python train.py --bottleneck="fsq" --encoder_expansion=4 --decoder_channel_attention="eca" --epochs=3.9
Rows from block 0 of the decoder of a small spectrogram FSQ autoencoder, named by matrix and row number. Each number is 500 + 50 x the weight over its row's rms, rounded and kept within 0 to 999. All counts start at 0. Numbers have three digits each.
After each channel's rows are labels from the 100 clips, of 14976, where the channel reaches its highest value: "responds to" is what is common among them. Only what is clearly more common there than usual is listed. The data: chords played on synthesised instruments. In brackets: how many of the 100, against the usual share in percent.
# conv: 3x3 conv (decoder.mid.0.conv.weight, 128x128x3x3, each kernel summed), inputs 0-127

conv.41:426500508470515500519467427500506512490455471477500427500500507479481530555514491519534500564450568493381476573507476629393482468471489506549485469526409438557474527550503529534497599476468474470503500500474518468500510498565534538500486500523511497526500500500456450498510500521500549512492493500513529447479467515516500500505457477507509679543529509429569500498500550320526517788481
responds to: organ-like (32 vs 8.1); instrument: vibraphone-like (32 vs 8.6)

conv.99:510405513527473537500500473483483507516500591490493529632243500529500490583487500509509389477453511500500527476500553435589500516493533490457484476528549500462500525411495500473508432500473489515482535624523500499497429476500466491380479477483478500525486683479504509503500485465511430375486500475516486500501538472500655482495558531500478500450468500521518513481510445500541506423567
responds to: clipping (42 vs 8); text has "clipped" (42 vs 8)

conv.9:509602500515542476500481522516506483459526364500500435417699500491496529416500500509488634514534486504483500521512445500518500481511500516509514500458525484519500491671505503484500484490472500469487472299461548500550550500500500508587480500468500500484486361531486508500500500558500525700520486530472521467489515578545385535545473479500497497500536518469573514500494510487470500513446
responds to: plucked string-like (35 vs 8.1); mains hum (31 vs 7.2)

conv.101:500608513527560438487500535483568500522521377521500585432681500446558500385452507512509572525494442500504467507478422447517488509489500500588486539511549508442490532563500495527488452512481583518475442329558491468493557550469500565588514532510500500512500401490478530486496510518500500622505518514484474511488529472469374509520549500475522484457519482485470493517486482564440500329410
responds to: text has "muffled" (34 vs 11.4); plucked string-like (31 vs 8.1)

conv.32:512564486410520543557463442521541583540467356443525415492610516489500456492564500452518589498481492500469500514508400613460517500481463515519457462500409500497525500637506480467499590487540500558545512348564492521500572573523508509495498563513516509461436429461474482500476488553523524634565482485520519481477452428490452523513465473500521512596548489465565513501491476441472500629397
responds to: thin (high-pass) (65 vs 12.2)

conv.103:500373500500453497494516481481500486516482610500509476624291500512500515599500500513500371472492518500509507491488541500522515511500513500467502472546508513491500500415479488571500499520546491476553533672513505484464469526500476500355500500500491500500519688500496509517488500465500476346495500433504490542500500483475683462491505500489486500500443488532439500509551472509517503500547
responds to: horn-like (46 vs 8.4); text has "clipped" (36 vs 8)

conv.67:601504552510489490495517534500533500572515477514502545485497490500516500465455490527515495486500428480721488363519466410546494566482549442536504462554581523500474484496482482460527456535406536545452504481541500518508482544459488499541500504489486506501510492447490553500502477486466442496479491500500473558515512514509471472508564567512541385456486456551501530536487476638509492216465
responds to: the note B (60 vs 29.9); vibraphone-like (31 vs 8.6)

conv.71:547377507506447469500511488558491500530529605500487512647282500543514457558497513491520371480464498511571494484490540472543500560507533480456497494554517558500496500429514494490532481544463528525428537620504481513485462543462481519423525494493500500500516680469525525500470495469493471339490477469508455539509525476491637469508511517508512448457459480513478500521545495567525491410564
responds to: horn-like (44 vs 8.4)

conv.56:520425501488456499518560492524485501580521576499487558574323500535496443529585478505545385500476492476556509384464530480520500611477497461474566506532510504499490483392496474512530482547489519511480527655534451499472469566481477484413465509510456408509495659408510534493504495473500453337474453456509477489536519455491590480512552517538528446493445447519473495483504494558539515425555
responds to: arpeggio (80 vs 49.6); playing: arpeggio up (56 vs 25)

conv.70:493595509511557470455510510483500522461484354514497516364744500433519519396459500493486640505526500500469495539530420500506493465485505506542500518505522502463500516571500520480487488491465500499465483349509500503541518510512500523588515511505492518502500321503491505480513509539508517659500552553483496510469500491481341512515534509486516513500543530470497516518478469500483512514432
responds to: plucked string-like (35 vs 8.1); mains hum (33 vs 7.2)

conv.14:482380523508484536478500509500479507459481584500481440617356500533506501598442500495476425505505508559485500592434563552523489432544465552492480467520507490540526529464535560467500506459561470481496522631481515487534492380453522484402556493499527532506500636548510408504446512481487530331479507469456526482466481511529677499491460509500480522507481473467488500521507515411541512562595
responds to: horn-like (38 vs 8.4); instrument: vibraphone-like (27 vs 8.6)

conv.1:575405446491481524507611493565489467561478535500487459641384396571528471545520510451527366491441516500518478494447559533416488504538530495460499467511434529450475528448548552478558584488492486579554485532523470530428474520508459517452495500564466500494517599491545481479504462487527483403487542461485498690500428464471558479512508499500579482416473492502537503641573462534498500488524
responds to: vibraphone-like (37 vs 8.6)

conv.73:489586527489552413484519499452541556503534403500487554419638500422501485443533454551527594513500475500526500438490429407539435534472520491600507550481549517469489526560478500551472494536481538543500466350572500483475530519500565500603511502505460500590488426456466547491500543539481504616472489524548450467477540448493390523490559523500469430517523469512454460500451550569490494340386
responds to: thin (high-pass) (42 vs 12.2)

conv.6:476454539560475509500503463447535543459496515528504487566399488461490500543442465613513478531499512451464500500463557401606463455454541454518500523445568508491500466460586497450417385503427502542413491647572500500550438432555534500464497465472467497612527621460453466428513550480459470464409491499560475430460497520531557508458572529478352497487509512481560489488470500489586517399505
responds to: arpeggio (80 vs 49.6)

conv.29:500500517605524459482615547494499505485513500424571483434514595500473453500547558541445522464526516465497498543569547466603522499496538546540574510427535445472557418467416474418486390462696522433395454537478529498516446375530418566540502500456530473514507477507503543511509517495458455520543462500515514430508517473512459500453525527518514475376518557500444544445454497529500570386513
responds to: organ-like (33 vs 8.1)

conv.91:401550531493494500543520421372527608596500431500455498476547478389456537500507469532506504573453475494394506420532383490536470465431483446547500498450409455497492456511560461508452565503569521514488480495562509522482541498546545438500494536498422515589512521456512510431500506540528525575402500508564500420473500433501500500481567501501448534648479472463567484422455579507539517525362
responds to: vibraphone-like (61 vs 8.6)

conv.7:426538520561506576518495511572530470415506499493555492420564387463445539509502543432507541541591533542440528564566548518596525410506498464500504540500538574486525495614492561572497591582424475472470501452420550517503583455484502520529468481471508499472473467631483485497466502551481518550522500525499545521488482500423483548534433666525502484415518508465548444386497526396554506572520
responds to: square lead (27 vs 8.4)

conv.69:489588515487530466485500475475506500498495332500500527386672500406500505415515485505500619536519487475493500500505407492496474499471512490555500513500491499478500496604500455525485501498481531540487471317539500482485535582516514510563495537491452479513489390453474502461527506540500516663493497554475500484453500461490373508500520500500461481500529500460589482514440500515454500476327
responds to: plucked string-like (39 vs 8.1)

conv.84:508408495512444577513484444478514488469484558490508487619307507495473506641510509539484420521454509500444499515520520504500493505487492500489521473462514449518515484458500487484489511456492465483538551658485509506508442437546494483362485505479496500508505700530503476496541488498508485398502500487521511482506500520524681513468504500471449542567479535500570500470475523456630495579529
responds to: clipping (51 vs 8); text has "clipped" (51 vs 8); vibraphone-like (32 vs 8.6)

conv.65:555497511538487460500576502430519529532470455501428458465591423506509495489546514471531491500481578519414500502429518534595500406526593584545500457515576499545472513462554638505511460521550466428537517377461441458500508428466520419544500474666592621496500423607574433533500514472546550547568554468525500481471501501511417467500485477500518487574522487500525492534547470414535490547531
responds to: arpeggio (95 vs 49.6); playing: arpeggio down (66 vs 24.5); instrument: marimba-like (27 vs 8.4)

conv.8:500490471523511570502523564543522437368492527515514451570484520512485548578422535423490448500547518525469497637533535571505514395562493579478469516424500500589511407583468547486499557467521461431526538521358523500538522428459452515456499462486584526456492532614500424538493506474500532489549501488469521507500489612527548528483437491519489513485549539500519525463512532412577515654609
responds to: square lead (35 vs 8.4)

conv.63:485593491466559459489500476489511517526500319500510529426648500427500505441543500477521571486415477514498493506500374510468500529500500468562500513500470494446482523607550500544471530509547551488567470292539462477477580559499486500564500537536500500518479427462478548484500497554531531663499522543552483473489500424483401514531537500514532535539483484518508500518448562512449537520379
responds to: mains hum (36 vs 7.2)

conv.97:513443500500448524500527500500500506545509570500500511601334512513485476552514500557521401500473500473500500407506524468474500548486510500500520518499510508508500499377518481505500472527505517509479537727529523520479429488500507482414497500520464434524504723451524488511491493462500464356455484480553484424500514484520677500488520513500496488517443491500517500433515500526595510454506
responds to: clipping (61 vs 8); text has "clipped" (61 vs 8)

conv.89:375506438504493523530420529523465560491493418541560498533486542442498484537591582491474509500474500468484500459526459503420500535500430621471468500310494500387500527616566469597526551521603500562472468458539552470452538520514436641455528509539447484451481560486500495473449509522574517558456500475500500481500617506495557511500460461503568477578523500500460495475476403454468476568485
responds to: organ-like (43 vs 8.1); instrument: square lead (25 vs 8.4)

conv.49:511342493530451540504485522490492461507489627508500509637325500539500552649472529485510397481525516500500524485497569488539500474536491548457509527462553499497500483464500499495541441500513502500511503669500500499524472471491501477384524483507508526490509666523527463510495500490500510366518510456473507502529514532510706503478507500469494513478493519550457500490495497487523500508572
responds to: vibraphone-like (28 vs 8.6)

conv.94:475534463414500514500635552536531479505500500406506430487532465494501483500538500464490519491519500515514489552464484574410514468619503516498459487560461519597513479559606532546550595500517492450573500471361514512482528519511437442490519512465557606433478479551462536543470498511540558527567542500475532571536515443539500535537461358523636576523508486487500539512500615487477480662500
responds to: playing: arpeggio down (55 vs 24.5); vibraphone-like (32 vs 8.6)

conv.35:526585435475482552500585521583411526532476458444490540468574458555480448442472529486537556405515498544569566439500494510465525502561609473500500456493470558500517433489580527459559591531578491517586578428449469552452513477449502500506561494485539500464541436560554488489437386491562472542514607526489509572527456440500419531511565545533605408431449472561483519413500619504487503536512
responds to: playing: arpeggio down (61 vs 24.5); marimba-like (33 vs 8.4)

conv.18:591462501569500529500461584497531516458504562562487500555418541527500510523397500486497412474500508500575481569498610400654463473516458560518503546471547505469474525448502528453458384500384523513427500584477471520558506506371475500485579482482553517466530567559500500494467516456473477410500531482463457529505513554500516431475500489501485341367500520520471541518549477499515500407571
responds to: power chord (25 vs 8.1)

conv.10:500566500500537438483567516515518524514528414492500605427602471500510489418540500499546578465516430515600500399462421457483500585505558471522500474565500567480500520514477512500500500565544560500500480332525498499487535528451508491566500515513489520523495419455500614500471502500500469586500500527482476565513500472454367500516523520500578528500500486549402495533496536615399500313439
responds to: vibraphone-like (28 vs 8.6)

conv.76:490463514482500546472428526462530488360461510573490495575465570464490541576507500490463485572534547463350498615588512478570493400488472553494545568459552523480477527556340430590470451500393484481484530509508491499539474512563574500424580454484484493473525552533465410445588493528477485488494491500495495496487497556498579544484507509388487428487572494441566501467430474436566492522479
responds to: vibraphone-like (33 vs 8.6)

conv.127:541535514500544459475493545491500471513513467500579435456613514483604484414434537503392517513504500518581440586453513523558500478491450493520500500436482460495500445546506507463532525477477487649466478395452485510538523506484433567613581500558574500458500371564510482535494516505478501525536500486463500546521495596457404476500433480500454301437482530478517541606500465498440482552474
responds to: block (50 vs 25)

conv.27:474500473473509545527595466560465502541469431430471433512504470499516468500551521436514500542485480526397489521460475644380498485511495463486442523529419542484500431550496549509499634488579500555603500407456425511420526500470478529500491523606518558437475500514557490505426458499593548535602583500500534552534439461452504505500490494516551501532504462475569492539500437469488509705482
responds to: arpeggio (91 vs 49.6); playing: arpeggio down (55 vs 24.5)

conv.110:548536489423513500508521489578492430621542501479492516510471505546506487438531499450507506466471424525617568431512448538409521608533500490466452491639437523502500509528462507550537630529546497500539542447514464463465541662420511469436516556499523500428484509498503577527501478510533450475539531487474516556509442429477492505588488484565636513545482445576415480522514513624419514515511
responds to: square lead (36 vs 8.4)

conv.62:605427555543542491476520499512444428518500472529433519496464556609521481461470494501511520455559543507517540553499501527495547486517552565360483458544583485478472558490500541445529448492468387454416569428483440409535510347437511530398516488489542500509511422574615494515493420523477449364530524523420474573517522505498512474516500524500452463480535470573471518539505443601415488499540
responds to: block (58 vs 25)

conv.26:480418500493465518510534484477489544510491563503492477700336500505500472625510497529500354515418520485456505490500526504470479480489500500479494512467500486498500455469513493485473499494493495513520502617519500491484467475522526500351511501509490503518510768497524445500519500447495484421455491439557494476487500485500670475475503500500494514543499500476546489472511499487573522521518
responds to: clipping (57 vs 8); text has "clipped" (56 vs 8); horn-like (34 vs 8.4)

conv.123:472518459423500520462535475496507533467409436500446466535509548466505537512533508459505527527470508484374488569481430609387529472494491531491501507510420513500500498629435517535509596474542466461591477394491385500421553589534503532456523522530535488482465516506494422492541478548527551544527532517474523521472433484465523552508505484474587524579580484467574471553491480410492496721464
responds to: vibraphone-like (49 vs 8.6)

conv.13:485608520500539461507504501472512532502497333500473544359681500405508510415506500518500629537474500500430491469484431468514467462486494471545500522500512490492494510587521486501458493518527518502524471350533466500477517535535524508594507517492481494546493377463478499466494513539493516686457515572524500522500510484500366529508535484500486496524550523428488489491457516510463500449387
responds to: text has "muffled" (28 vs 11.4); mains hum (27 vs 7.2)

conv.59:423461480458474509522531408395488572559500520490474529582435547439451527536517479596579438518464476495491510394432520458536500512453487498513445448478612443548495483407532554561458386540558517497563491553609486542450491508536518500459461500500530510558500594422501539435641538458527500493473500461594513486496527440524529449480567542556406609580439496481494444465496545497508480420509
responds to: playing: arpeggio down (51 vs 24.5); marimba-like (25 vs 8.4)

conv.106:509443500454438534532516477555488515534515635477503481630369473542501482563524477513510283482465500491537506461485526492471500575474524450485520480482451509487500496433500477495535500499441510519473508675500508527494478558497510493412481500489524476498516664500490534514501486434500496327503485384534528490510483475500631452492500500521508500468442500519516506520582497515542490493567
responds to: horn-like (51 vs 8.4)